From a checkpoint of a small image deblurring model: norm groupnorm, 195000 training examples.
Rows from block 9, named by matrix and row number. Each number is 500 + 40 x the weight over its row's rms, rounded and kept within 0 to 999. All counts start at 0. Numbers have three digits each. After the name is the row's rms in percent of the matrix's.
# conv: 3x3 conv (model.decb.0.1.conv.weight, 128x128x3x3), inputs 55-65, a 3x3 kernel for each
conv.0 105:546509462560588564498508485506456543510576490468598498507511498501505529529511515437486440436452500454495520445405421424403473437433421474455451461450462490476483515507489471432476488501494535513481509530480436466512523517507531548528513515514441476449441458479457475475498518511486509500480478492
conv.1 099:493535512425399415512517538448470451437513454415487409496509517489482533496491498497493465579497480488491472516524500536539553513561492452475505495506507455512513480439462474444414492446457523509530462599575483539508548516550535513534515531540497502494452477579486476478510510508544479489525529525
conv.2 090:438494458529504502480478456527557529508547511557568527521518504522513506539547529481484436469429515503443458465450459522490448478516454464491497478469474482481458491486498499527474510498509495501499462547511511496477528548524519555506525525515472474496472445473485475481469472458453479468461480465
conv.3 108:500466506511513485519528516544526597589536570509618543499572517530538558537526544427458425440438428445455492427428456437469471454459435494482491498490487495487484535526530534519538532513533528484490489482519488506509504504503536510509510513520492508487479484483494477477464464461469462481470464466
conv.4 091:493469518464426471479457465489536492508504499504522482576533575517559589525538550497442464473322418445469456480460474487456454469451419466488483490496491480495488474466440439513480497540465489523510486534525520496480511543522534565517537536510486454505476466469500484476450457459471462448470484457
conv.5 085:538495513548497574566543599407453426439435428451397421498502511496481494495474500481498497505503493515468513478506504527505527508465509444458475460490457471452485458537461470447433500622496512525429473605539462482503518492508509521501512513517479479470481445466475487474510521491498519515505476489
conv.6 099:470477489453513469475495493478500539505626593506507507506526505509487485485516536513500505443434480475451501422475516455504467478473501502472491474476496493492488555561551548511534557563545514498544453470516416465454480499478490489489485504495501463467493473474508481468484474481474452456488464477
conv.7 080:473507529504507514490503499505510480492490541461518492475495500459478491509488489486471503474511464469532496479497511500503526510525520504518508502494496494503527526457538500531515510511505480529488505515542489490496476496482471492484472460465524516532536505532519533521529535529536543527548533545
conv.8 117:468494541439483447454473540446458461392374469473399431482489473495509467495496476476494506553488480531479461568612526608587551554565563472483483482524502503506503501508489459431461495463478522528507540585518569524505526509519505495530500494544497465462488481564466453472497502513520492467495504492
conv.9 106:510525522529506519525531509535531523528549563535520527504524525492535528513526528440473442423453445413461424420405414407379406421375399437449476458455470452463461527537509520573537521472524512518488551589539502539518495505522496496508476491509460488470458464440457462463468489481481494490471479479
conv.10 089:489510471515544512519558489456447441476443446432418435464471468487504479452486480511510523513517516508489509470504477450498497468481478482482485485488482479482488449495444437462431412415404467448453447473458452451463481480482480499486487505488474480476467471454464465484458462461454461469461470474
conv.11 123:453451463485538446486498489454457447447426443430443445485496500476462460480498491485447469449494531484476482565575564555581564551530549490455472470484482471478473454504456449391446467463451538580556534475524535552543520505517484502516509510509459481483453451442456443446477470480487485475488496502
conv.12 105:559573509554567537559492538486455488474455450474539459519530548526521536531531529473495410439456420435444481520536543533566488535512537475450454437445453453461441482488478477516500474491481490510480534570549516460585509522536502543525523509533503463494497522452473473478497487493507507486483486488
conv.13 094:498518498465484459477497475396441418429424564423439423477468513470473437435489471447476429484386555460511423591575527588582568577563563492485494493417500486506480445479435496536499479398459548505618480525498511542524501499506472466468485501488500478503513509501478477472490472495509462468471492473
conv.14 102:544539521528490528533551522471466482533521512518468504512505495500528489477519501455470462483478457465491482446473496444438394424428517472477481507519497511467508508489480514596538552580538520453466504499484489496490479490477481494504511511515494514538536529491504505494504490483501475481497495488
conv.15 073:460537513444512501471502545450479451511497505455479507502485475534513469457532500464456474449540433455445475528552520517548530562544557500500482504501501501506485466497481462452477479486480512531538513506487520561525475487477490495481481482489512514462515505532502510487509512501525522515516499522
conv.16 084:504487476494553497556503502468464458483549471424469421496510521530473480488456506454482473526573541485521454501509514513556530516524488475485470476483498487485506432379489465483472480472473571493468553400535519541543504529508489519508540528526472477484433501513490484487498478513515476499507520525
conv.17 080:485439486550343451500438491511545530483510511447485480496549521486509553485542493465523460422479443457444443463466558500523531490417464468463474469493494494483486494489468497494524517496512510582497492560585499484599459517482502510495490490487453438449476424550446450446456465432468466453463444446
conv.18 074:527489508509552503525521527516534569491574526508494524495505507532472512499532508501537526513589516472524474467436493436470464443477488520503532512502533495533518513547504500570508478434495505522457495493468485500502496481511492510471489506485497505504508487566503490499501500522519496484507512504
conv.19 092:490602491494546525503520531517497525488501509510496466535483525531545536534512512483508469522478487500468461495468476500527482499477490514449520505530501503504521557683521523535538532484531532539507493574569576555496527508536535546555531554548484527514494527500490491505505485505506489497491524514
conv.20 099:551555474546543488452502490451439495403519580479502504460447479453446443463475469518508507455506553509504477497514514537566562556554526552529541496512520525515524505469495508517523516567521470516465464480490514525512470499477449477454468473461544477555539476553523531528514501502519500507516517533
conv.21 089:521492476480596498471510502464506405483458441454496476445439460450434436483434465473470484485501566504484478562536519562543531562529540524521500542529495496539521524556509500460534496484474508508513535541520517445488469449456454448456448452452529510544509548486507519532524533531518518541530529544
conv.22 099:528486475536534548539513529474544492566569571524525532479473463471476493489491473462482484449488430478454508422447434445418451439435429432451447477473474468461494494463482530513499503528511525526519536536524501478510496493487494477477478479471440441456441457468457467487509495518488489485494473489
conv.23 111:552516516548573551516521548522531520549506531549507541526496505505529515511513511463479480495479483475479470464466440447487473453424395467505485493451471501503480556568553559562563562576554510455462514486493546531504486481479506492491484475482485480496507490481485485492470467466469470470485462467
conv.24 100:518522498518517489453526498500533491484475461579559556520457482500476510519504513533563448511521470544536490577534517548481528476452476468546545581483508489503525517497550513475475530532517475492523472550489440463445494523460515494503485504517497496486527524489537501503496506478463503485497465461
conv.25 087:437500577452430475483486488491515478518544519527532503511560499490536550544511504494504497519479494475430495403397429460449414426477446499472458474489473503485476495510532505506495532501502518526528481539518460485524492500513519510514485503520461468468465486522465489473491500488495493499483465476
conv.26 096:520498509534557501502523514536580517565519516518538524461458470454436458463454443556495488450528481473469531469468474456475475463452483525516525526517513520511509521536486535516525524512498447452460457453486463479459470449454474454452471453455488536508535517505526526509527552523540527545542530538
conv.27 083:482511462450515501498483467554619577519478498499554431505419469484523495467476426545485504496568552500490486553497515493540554541537549524524554508543527545525502515466493523535563501541522485492469501466443464501513453498487455461466485447479538509499514563532518510497509520533515510486507511513
conv.28 127:488469480514502519486496487443483458447490438456462467510495509527474533525500522497526506504509451513506502548528566527608544506528530504512507504502495514522500488462466499492458474435453527543508545531560550555541522515525509502524506519526490488482525505458491507489461467484468456478489472478
conv.29 106:526449518514479505494536493533597492510522555550547542486478451460454447451444455491458510471464471494494457493463482505497499480487504512505503505497489516507498553546552542540500516496541462437487479501492456471478460449442461452454455446446513497502524501487516508488507507492503502493495486486
conv.30 097:469486448494493470473494463518515519567540541490479527511512532539543545550555520428453434450422429447418427448464461426465428429462444461457462490489474473485482477547506492553503508489495515565492466550539523500517518529523523554519518531533465477480474484471452459465461453461430421456422430451
conv.31 089:521510532514544526532496531518514523522523522502500481488502485473512480485498500471481487486482497485506457461516457483465465505489485498518505496497507512496502478527531507557484441483500504461492516504481523491499472483477488478490487487484519512523519525492506508512525511519507514523511516525
conv.32 111:517504538546515513545541553485510498538568514478495465501533498499540535492482503423467457469498454450510447489498525478487508466490464464467432450481462441467458493452510500460539543549565522518469513487462456435422478500482482504501479501503485485472452481492473467461491504497489519504463488470
conv.33 090:490473474493572438494474461521474479537474506541543507483516492476493478496493504422442459403514484442470426495538468463501496479493510494520451409401452463462448499439505495456489526569493494489511567506421471548494476511470476480479480487483491450456472476451467478470429433441436447421429392421
conv.34 109:502520556528534526485526529519529525543538505519531516480475448468470462489472450501474496486464412470502510505499511526505494512514490510532509516501510516515516530401523528598529557517528488502490511439498490508511472489467478438478460449491505507515517542505524541502519530532529527532538531526
conv.35 171:492478497478508509481506503462556460497567474514555441450472448472477455469498461454543466464557452480524466476417528458478511443493485492533509496536516509522511521488522549499523524491523519491465501496479507456506447478436438489442432486450491558509530495552530513496510513502519533500501526499
conv.36 081:582569510504521472505508506458454444435471459446436412499506501513511509522510498470494481527450483497554554536523515544567523525547532493495482496497489489493499481466452441500460471437449543514534529543532548532535521516529516502514518509513486483459465491472493473490521526540537529516539534520
conv.37 101:481424473455454454448417496462488493446482522506467469515546522572537463512534501459495478450452510420460433505534522518520513459461451471473451458468487451461458435419456444410410450441478550522552536580524568510547528565513519538510507495541470436470474477512445454447441451456463452448455460462
conv.38 117:515526518492530468492530467499536535489577543473543532451439489487435472445448443493500499500529471499463434469463521447552502483498510537489512506508517509520523523520488519522492498530543503517527520485537500485481467464470449466446467465456519494500535490502511500530530532521541526518526517510
conv.39 082:484525493435517440496484429506465453550446431487512531522429498478506508504502500503529463508487493522565510468476511462436502528403504486505496483522517475475500444475510456429445483478490544501566503493506473453453439474486468487479508488483485491492446493479488474502501511501521505511472479498
conv.40 089:479507470405492456431443469482462543463474591531555543524508507549520507531533525455455487521470466480499485474459470455462484447469476484481473483467495467500503502551568478471491479540506511506513514484476513480493516525499532531528535542507471486463478481496482474478464480470465450459467460454
conv.41 089:509498444510537535474523522543535521552525526529552499516528529542539494503524501424412433461464461423460442500549500513542530500542504440428441404422443412422423464513469484536494553620551514493477488543477482511455512532495547552544498526525443445466453483435471471450456453451481477487458466469
conv.42 097:498576498534631517468549518425463445435397406446457439527514503510530519508513509462517496391416458448465474530543521563558538564550530499470464496464460476472475487597471415393400473464454517549555551540538560538534521517509524507531511530529462457458470443432469452451503503481504518494497506513
conv.43 085:502436456592451591520519540476456496489511496478460480495507515512548488493490492521480496516492514523511471449485478472460442455459435489532526525503522505505502547418502495592485543516508490471487501529503534523506517525505539504527539489526498500529475534471493506486536499518511515537531537516
conv.44 094:514544529510546514512498503479487486486476481487524489445423453460441463429478443472481471497523472491475473409348388388381404387360366506480512508513524512523513514579527511508501526504522482499495482463490480467458448459457449447456439461455474513500503517487497493510506518511503494510524513512
conv.45 139:504550525529536530514525515531521540544561514531532534480467472476480481473465494520530534477495504518502503465478474465466461466476461532510515529518513507520521522556550574550526556547560453446466476480471472488478466464460449449465458463468509524509529525491494517519497507524507509529530511512
conv.46 115:537513545535502472542533525475478413513501542453487468516530503535539502532503495435398463490444463477423473477477504500500496492486492482487488516486473493487476507436502495447483510522536499503498480528525422457493525522513518541519506526502445501463473473434466452464441441454454452445463470466
conv.47 103:470493525439438454491460494496486490499511475511506490464503428429460455440440433471465546558479465487478519509524501519508512519501518499525504503509523508509506519477506533508516524543520491517547563483432528510488466465462436442460463444461509514504506529534526512521524513522550538519528531539
conv.48 102:529607556507542489479583514498431464465540448553499530516415495487433506514477492488567470557588490512571525472516542513524531457504481494478509510523513493504537466527499451441472469501493543570531485484516437507414492499452499506484476512468471459517510460490511515524510557529546493512530509538
conv.49 151:500535503516557526499540494512517463544579537465529472459533472462551487486530490438493451478509487438453444453534430447513483406538441448472480463504473464490471550515534516490513522517508484555478499540484502540450503553542505545535465517501483496502471511468455518418476497472484503468445478458
conv.50 127:503492508496538472505489470547541522545573538530529535494526506503518512515531522477510456441440478445428484446434449463460459404486433444473441460461440432459453508511530518515530548505524481447455466451501501491491493501517511515504514523495469486475473474500477469487471464475474479478471480475
conv.51 146:519531467501480540502479477460456439473430409479454486494474509514519478516512503469499528496543592476507529553548540531545526531515518490460473488488512500461465435467484476471459446483466519540527504528534565547539529544541516547547530528536471481462518486464478489498488479483483492494494506486
conv.52 113:480482473474484499477484495506496541508506512530513530508463533505505498498481515379405412470471426434431425479488467484493472465473454444436456413446452448450457535515542497468499526544529521505521521546529489509497489502490515548535487505504466459464489451472475485462461465472477477476461481469
conv.53 077:495416493455453454485545433553587514572537521515497523549601539588557572548527547439494436401469442516520424549521530509482510530535544465477464480474474491494478478488516528528468531466536511611560515588463498543537513498527517509513547539519468490442466473470458449454459450453455459463469453444
conv.54 068:520557462543557426516554489507504485542466502508494503492459484514471489504485484524510478534527543487503490475477497485466508503461483485509502510474500498482480535579503544565514478475505483455518396408456490426497481508493486530478523502504486478455505462491465467460421433410418402389424404413
conv.55 096:442501502442481484499495482499513527527500533515588566494546503496511485512513523507496481457499508487434483476440484468484517469514544426410455502473431472504498501482549475463436547540513545509498449529525428497457500499493524484501508504523453463483434487470470461443448459452436459456431442438
conv.56 091:429446437403436400419463437450499497524554597483487516469502499491500478476436438467501511521530588459467499487508511507484511531493468471465459460470501470470479489597509499488519491472468496488492477467425528492532529513513497448483540521532504522518498539576471500485485462472498467471467479483
conv.57 091:443453479532535577515495563437448441414453422420490431514536508501535483490495504459451484442480554463457459540545549531541565557547516474495467480503472467470465501518462467405452474491442562566523543544535572513539524508501504538508499516521466466508484470453485463465517517510497533537522534521
conv.58 074:544557584494601510505505559454507509482505449444454419517493492507566493492458475496554472473492452436469452529557575510534520553533538474511490453481490464455469553388517431473468542493484558557538522505487543528510491544521535552536542507539465473457454462483434471485464465493478476486471487485
conv.59 086:467551447481435435453499442556462553490530468470469518450446455438483460437446446548552532536481506542508591499501496497528494478528500544502527505544532528538530578664505519469520574550497485530464427482409461502417447426455472467471472465451489530498488494522491516528496470496513519482480518488
conv.60 075:481504422535654577493556546465449510479452449450426451439441525504480480475492519469431470449583628536573527460542475427542492453487486493516511511537530488495513481466496495477502505478518502511482483447468468533473504500505496551517521569503451487480484479454480462472513527510489495506500515523
conv.61 092:568503547492485486531465489468409463481490528471487461407476453448436476492444469462487513545405386480528465529517541549563544514548533517539514524524518524525533519441536539573524493547525487492501560517508515501524460484464465435450460420443522503481492548507503527490516527529518526528537523516
conv.62 081:561500529517425524518451514519554513528547474514514524540567450456524478448449516488501535476442492462448557474477492468491504467486461484494498477495485480500504526544500468421457544546525508480485460451452446482437526504486510514509469491495497493498472477474488508501480474489471514505483490484
conv.63 093:441444500570563682464471461463437488443499437454471472491511508514512504493522522540535505417500476522567543512536510517528472505508498532522522542497515515494521504470502490498492504522488480456407571555506481481510512516525494522557513533543488507514541497476480495516465488460418499499504480474
conv.64 084:546471537501450469504514522474518465545507478520453526532521548540527545525539554489474478526532455437515483446455454435457413450451421481474504456488485498459484487450430511448533476487489513474512529524513537529494530555525539542548534546534475457448448425503477455466458455439488463457485468474
conv.65 101:548467534506556502539570526505500484467428415476463390553521484484521512471501481482437460481473430437442466468449474479485502527461460500477481472504485484497453487489441468494418482472464446612549555589582521420561499485503527547499477484487505494521486482463470457484518494519510532500508539497
conv.66 095:444460446449449455468441457479466487436443480459443447470452484485461447465485477426400408423462435419424416548557551558562554542552538477490476492476487494485480504480490444455459455445480534552547558541543526532512455454460466478458471473463449454468468416456461450434467471470482473463472479462
conv.67 104:468517481428504477520527512498476480484452475478482486468449502446468497450481467487484469521493464477464455525543538520534519535530550483513486498519517490502505502591505504435517496500502525539536523569520541514515439471470461519431459494447483475488497471533476478497512527505538526510500526537
conv.68 085:412409464470454490451461503537471509495491587537546519523529518527529512518529497509493490503527505478481459456469495433481481434410478507492489477499487491473492489500480476448488513549498489506501512471506494501485486507494490513495507508507510512501504495504513494502465472473454458466444460475
conv.69 087:436459453488448476495482474511504486475528519523520527522531487508542526530527535390453467451440517481434468494498504491456504485504508480455474481458449485470470458530465457456455454497532541488501462528498493507518499477527518516514504521498486486480498480449478487470450461456448459447412455449
conv.70 100:491483502524514515524508518523512525516530515526520517532541520527542538547540554438449443471471456433437430520490496505473474530492498450455449464466456459457447512469514498506522486519543505495488494501467505463474521521504527525516521518508466467481476472494496488495457455453474472463468470470
conv.71 102:506523505508515505512510528496493484496512499513524505524516514510517525509526512445445435459448440459459425496498506487463476490477492477484474480487485482478470480487510522478516514502532473479484472488475457474465554548546556569554556561549483473476473471485480465485473466474469467472473477480
conv.72 104:492613489478604498495568486484460491451506497490483460470404470445446492456457453469487458473472393464493453528561523562525527517504532493511515527537516499516508517526545522546520499492500509540506537533510503488506437452464468457479489497473480504505493516484499484464519547541517510532530524528
conv.73 144:443474484484476512486463477429448473427430446447433451454465461455438440477465452421390392397387422415376380493526493536541506496546539450446450437434445435436443491477484476459477487501477506529515567561512530533510450452446466460459457451455433446457434431449436452460450457459440455450456459456
conv.74 094:533548536560552533569537525538492490534502493539486481497501494499492492503494490494492474480460458467463494452463474430447465433436473487499488497485479497493489504462502516492488530516475489494477477482485474497490472472450477471456467476450522519514508492523508524521497499490493478481490483469
conv.75 105:499583532500532490520545475528498515544516472500423448457424384417458447431436450456456490486475383498547518509509526541535542520553506534518524521518530526521517484549506531522538475508525480520489480454501479508506436439452426430450441465441505512495526499505516502509527543541542538527536527529
conv.76 095:510495533518530546507519507515467437441490521499498499509480481501481448505503480497524516507524545468500489448417453400395423431411422531512529542516508530533505478458469505525512497491487347442412460474389432465483482483470481468477473474467513525538551504544522502500526525532541532524524530530
conv.77 090:507493494538524531541528496482482494518488475489477498456450403390454419436442443457477480468483492459490474481511517492491516518524514516523512531500513513506508488479494514576520523475509485482489474511516478518512437432424429444437422428428509521503527511488525504509541537527537566528524533541
conv.78 118:471513426552517524439514494510549495535539537503508519593523568586604598591601574440472497498564460487508435529500509505498497503459507465478479483493480470471472456468467453520468463453483533530525514519503508492498536548539565565556538504525519497529504512484499509522478481486467460481466488491
conv.79 101:538528541491513517544497588464460469458439489454494456486488524513479518503506479498536509552512464475507505528538551527545531556539531492502509487498512491490520492396510444447514438515487553550531507546593549505536520531526526542507515510515518443492443445511474457476488511490487468497492455491
conv.80 107:565493493471510452497473508501493481559450460493506523431406440421436456435455420453460501495463468468496508509475490511501483556505488540529515528513529533505517539510524534520517541566528465448502500475505509468473432456431438444435441415420506492488502490534501508498531540535562530527529540534
conv.81 093:580552527540516482521524496483455483511472453493469470457469464477517475478493481551532515430423502461467470443509493447459498508523529503481486485466494508503484500506491494541494517458460473473482477459515474553522508472460482467478500460448511523505480512496477495464548502518542503485503530530
conv.82 084:488480528485458514521489509527510501525510526535528531460465471464471474474481481478471469479447469489487441454461458443437440445443452509506510514509515505518515527522494533509532529537566460473473471501473464461465475452456458456464455465460499496507499501512509508516493492496488489497493504499
conv.83 107:539565440490579526465559490468563525519574515498519503482481493495522469490502518540525578481519497516500515482477454448470472454463507520485488492540498533562541535551510493552516491499488478482459487455438474527432497434503480482485460503474522518537551504532526507529532514537536518522518556543
conv.84 102:487475486477420451458479475409411454396471488396433495527599580505538597559469541432428445444452453473493480531521550531512543525537542517497495488478483483482479462409449465414446474433456572550572558588592545548554545521515554529540526525506465477477475442480475459467486477477497487487493472477
conv.85 113:495439489489374459473467478497469460487468484468479440494484501462472479469480468385410393422435442394432392500487491488458503476475477466479493491487487474485485497457511494455501551441518536522499505535476495498469431457431454452459468477476486473481454469456497475477461472468481475480463463475
conv.86 097:521505502488522477505524502492486520484485509504514494465431470438453437451454470454499527510509527501504468478452500472516480497458500512493512500503521514491516528513505518526546540543530497518536531508526492529515466470472474471449473454462507487514481493541502502506536523525551531507524537527
conv.87 093:557539494612576576519575533452506465464498431413456433503511469504511488501490503434445466433444432470482439484504499508520493480557523490475474489460437462485471500492491527533530489455443562550536547577576538549537513509508518518507500540523472461467492443432474456455512511508492528516509512506
conv.88 087:441471430498463447456450463536495504505511492533516512546507536549514547532541524503519472489436407492416461479465494496437459476436473480488471483478465472469470513494479466476554466542497470457464461457502463474500536537529529546522508518506453467455477442454477482476455465456466482461494466465
conv.89 108:507500473518565530525530507503546539517508532525552551560544551529536554542528552467526516499587534489519501463427476460402444497421459469486479480484475483480488523582526513485486513520532515454490505448441506456455556526539563569563561548560487482532474493499483480524488481490489487488479484487
conv.90 112:550544456547558522548578487472484516419465476478456499472478483463483450482462483481399485428405599451443474506525510474495536517533506512494496489488475515511486495505475487501483499496502489495568538548520522496533480463454444456465453475481482495504463510407477496492529511509528544534513508513
conv.91 133:574577509560579536553572532527542521531524548518549530545532521526557537535541542494496469512474483500501465501463459484460469498470472520523500524483491498501498540600573519572550503516558457467479475504465512494506503534510521526506517523489513507502513505495491492503496488477487498480499493485
conv.92 101:489448503514478482504469494475469507451553507485464473402475448409414449442432444478450470484521491494508471517487537530543518500544528530546522535531513529521539522465512511512524521547524490516480533521469484525491441460448449450437439403425522501503509525518504526519537529526522532538536533523
conv.93 085:536430560575431548547518572430439468452446505441482447515536542529506533515513504501472468483513509486460422462428442444398446461424444457498481476469491446475464460366496436559491485536488516546484495458469497525503538564527528543537528526516473459503497459476456447459494495486511508489506493482
conv.94 100:496470482480487479513491494531510520489528500510517495528485557563474516508501492495480414453492459501480467502431447477454453495466497479484484478491486480477478503518506487483473509494525455465478525518465472465463520496505536542520521531525493479493494465472479471489478474482488501493488492476
conv.95 104:541484551576564494558477504486482466456410474476483493470523506468461511511508517442434446480510436460495464497509508500481478506475481475559484498461471496492491554523493489496524519597530519503529577499457514512512491535496498491497490464482495495487496480444478486504513528521496561537534507514
conv.96 085:484479454491468433446460455550544542523543532543546554493482491496513500501491494439484467488495493456501469468469445454462452445457447482472491487487498479479485498524533550549508527528559521535513525533494518534486520521524528527544530536546484459471491486485492488497483499480482497479480486494
conv.97 091:558538491600621556428539501483504496542483495532532487481446454465515455482484475505509558427470523506535469507520524547514542563523527529458495516469475505486497460435494457561531509445510528509495526492569519511527491493477484477522500495511529543540532538505517501537539527528526550510507517512
conv.98 066:566514562515478490532550521550513529507511529523522500422510461457444492474448466496487522529487440455507535538513520517526502508529525517519499520503505514516508534548525518519523516508516466500491509511498491482497454469464485452457460462458533547526541534546541529534552552549551564557547561544
conv.99 093:502518463434486453476456470492550545540602537511550544481540518524554515505547519407413415424464451394438405496501491479523493460537500461462446430458457449468450515532480496502503567535507515515536538552533505548518518533528535543536513523525463452455456467455456474459437460470451475469457459469
conv.100 117:492481526492485492488501506491486474509539513487530500500510518502498487498510488439454440467466435463436454445445452413468436450470475454453443441458457463463470559539538535483546532557551525521525510518550489500499521505517486513523501499513430443458421438443455464443471465473482468475473476471
conv.101 076:508502537520528498533497546543562532558567537615535547497499491518460511511496485450461426502460427443450470455467476450431449443409463480504487485491493486480474530589575590530534561575525523510518516526546527506521482470483485475475491501481478478478499492485510496510502506498508511503496477494
conv.102 101:469586505532473581511504520477436441473435476478435484484429458469477499472460485533536512514540476523490515574591566574575562575552549526525528510552526525510539536590527524486551522638524529534464520469478500561459460469484470483485470466478481512529521496529508516530525515500509515516521514513
conv.103 088:526540554514488502535485523478497461535522520514479486459425399492493449424415444500496527458516473498518500544539506469469443513523485513542519530502510524522504535416565553635554488485498505472502496478446512563478467489486479453487469461484516533524550545518516521505523514530535521531546548544
conv.104 086:526553476542487518525524474463480453508502421425475466532502504502514523521509526426480459479464442450501487494482506513505530538518522471491486489487479490496481457401416441432447450425459542477483499517485500530507526520511514505516518514491487470494473438474462474477476492494488495495468480491
conv.105 100:455471492506470437483457438520526528545545557523525529499525553524515521507529536462481501451487520443459518471465444475459472481475469497496472491473483482497496524488529538523541531579525504543497516531466466506502508524537525527536527528543469496467487486501483480480483498476480493488491492482
conv.106 097:509474559515518548536525501455476526435570413475552530467472418467451496480521514542551544459524435509525561482497484466525483491465544512527527504514486525567537495541510508499478560473521407403413479465536473460497480476488474477539457489490489510527524522444509517499508520513494527529540522518
conv.107 077:543539512492547496482520536517567517498495568512523507526509502526504528531509504496482500530508466480483461539516503510583540507492487530537526495530512517519517457486504571493502486509484536513525517475503545536518526521512501516506501518491520513518501548522497491495463460468467446462479467473
conv.108 106:423480466385463497440553486514512469523495511507549562527516505550530513545523513473494440485448438473501451443444472457456443393394438475471471473491465487474464513532520432519513528506498486527500499492474512463526515524519520516524526505517497485486486509483495468476449466480471471464450470474
conv.109 083:495499516535531481516562504494534492543482486480508489546532521508500523503506498441443412424474432416458436472519473448493449471425455468473480466480472453475458471561538552504505527482519517549540520574531503557512511495482490523501522503515440444452469443467457465459455467452471458470462450452
conv.110 118:478504466525550445522539494464567481572590509496536503502472489531487506492485484481565457454533526445517450437388490481460448442363425476475465486529497461484470505500552546519522561509517499536495562555529568502545509502495487515486525521529489471478489503501467492500463463459482481493481464473
conv.111 137:465499463447503529480495482451457433437457509434475443522516517545512513523507513486489480529431498517476474577563548586567553579536559470479472500497468488508487471496426470456499445461456545545525525562576564501586542529539529537538535537552474477483442526469475462473482479474469463467475477482
conv.112 110:494500577426463524483423522538546527579512480547494472531534520560572536500538514451446476504535468473514461451492426388520431409441414473491476486492467468471478514530505520507500484467508505451485543438445476483450521500500514519516488519511452482478454475453477498488487476488459457479480479465
conv.113 093:492543459520563457548556519455430478397584517422443428494490577544501464471496544438487480428535614508462533476463536510525499489533480496476504473513512485499499532451483457440475495491490489446564545508527494555535548531542519529527544553531499500519432447493464450476485441466474457474474474478
conv.114 122:460540538429478465520502502436441452478571468454482443507490495483509546508519522525508448456477375495474474555584576559618542530588547461486521424523513468478485453484485525489490452458492537558516545485541596577570523517524518521541510515530471449501499464500490481465504492479498509499523527511
conv.115 095:484446506588524544511506523529573536491499471526561541441461453418411419478439467485497492488491543545542555487456507519471533459449490498507517534523518523522532593574544480500491486507540480507481485558497431466418485463459453451487474494460500515512495491490532515545526548539532538529543525528
conv.116 090:494512507517496503515559498494458484529547487488517550448475445431470454436429447508484475439503563497444526506540499509453514490458497506495510501490514530520502551648531521455503515504552497472498484576490481469482478453468467465480478498456538532524499493529504519518543547508554550540531534543
conv.117 095:565484518557543465529510501471515424511480437484413478470510522497475528501513517478440473416441490476506490449450565488549442487526511459469470458478444461477475450447494496478505498492497529535511499482571568523523528528533512532511547526520483454486462449456450465461471462454469468476466461471
conv.118 097:509510496473499474501489474522510516498551541501533506501501503510524517503480497484479478466466505469468459451450421459465440448469427467457481462474472471481473572495532533499548538480499527532520555539518506507530516506531526513531513512518453470492408438475434463467500488493487472482485478484
conv.119 099:464462480491414509489455470486541477542542457506453430523539539523542504514507499478477460495485474431425417484506532470535504495507520473457483485506476484475468441456470456497440501460470534584541484559521467517551511530512518542536513529516435472461417467456450449442466459458437436446452437452
conv.120 097:522510552489503510492457497454436455421422446469478449466530513489552500486515528484438459481486479519477476542519538555589571544573500477474470455513477470476496451531466456302419454536476535539576542504504548532468512556534514539522495463481483443437456428476444482497497505493493485515503501492
conv.121 076:555582529482437547539535544514491543547590514537570518503513492491518518505496482543519513505465487463464502449426461433446434442454426496457475509529497492485472520481507513493487598574527495553505520545548466543501458465466477497449452440449507480491483480503530520503521507499527535536507514529
conv.122 085:474560544518537509479531506494483509468565502504501496484481481468499502459493482531541496481516503461483515536516532508518513518547524533500514513528514509523516493575495529509500555489522509518483521506476467540484504502500504498497462500486528544540515557527544516526521519529516516532507538529
conv.123 096:538547582520531555535550540521532541550530513545535484458477473483440470486463469488505542539511489518527535435425459447442459426451442514514513499521522510508520502406542509525513562491548473456447431409448465410424467473487452492496473478466509508482505506508516507489520513516508501493492494491
conv.124 092:564505494496537513506524496517538503536585507541540556443438451459443431440442452518503516557491555513515508482468470465429466470481485534512519528524519524538522537520515542582581555497510489502484453545469470465468452439468459455455468463445541531495540528562535523525533533531543526519525516520
conv.125 113:520510499487508507477464488502501495508523555503518530517498532501518505533540518463418466427458431466441434442424437452444434419481467435459455472450443448455466527462540533543524554551566517508496524475476515509523521535532546521531520534537448448455449464460473462450478446471471424425459446449
conv.126 099:421477466450484499486493484481508503560565522534489531540544532531540558526532531491462466509488480431467523528546520530533514503509487399440445480465463428465445516430480497477454449468427473461455560549491507534484516513519527504487537527556466452445479518507503485511413432454460458456474476459
conv.127 087:535548534497510471469479495528493536592467500521553523453492504480543502487495496422452454561566475484496456436507483474478489486459489486488485483501503482473484496508507502514522557552524492501507535479493505500470471487485496501488497501507518551547512533553509533535488496495481486472480486492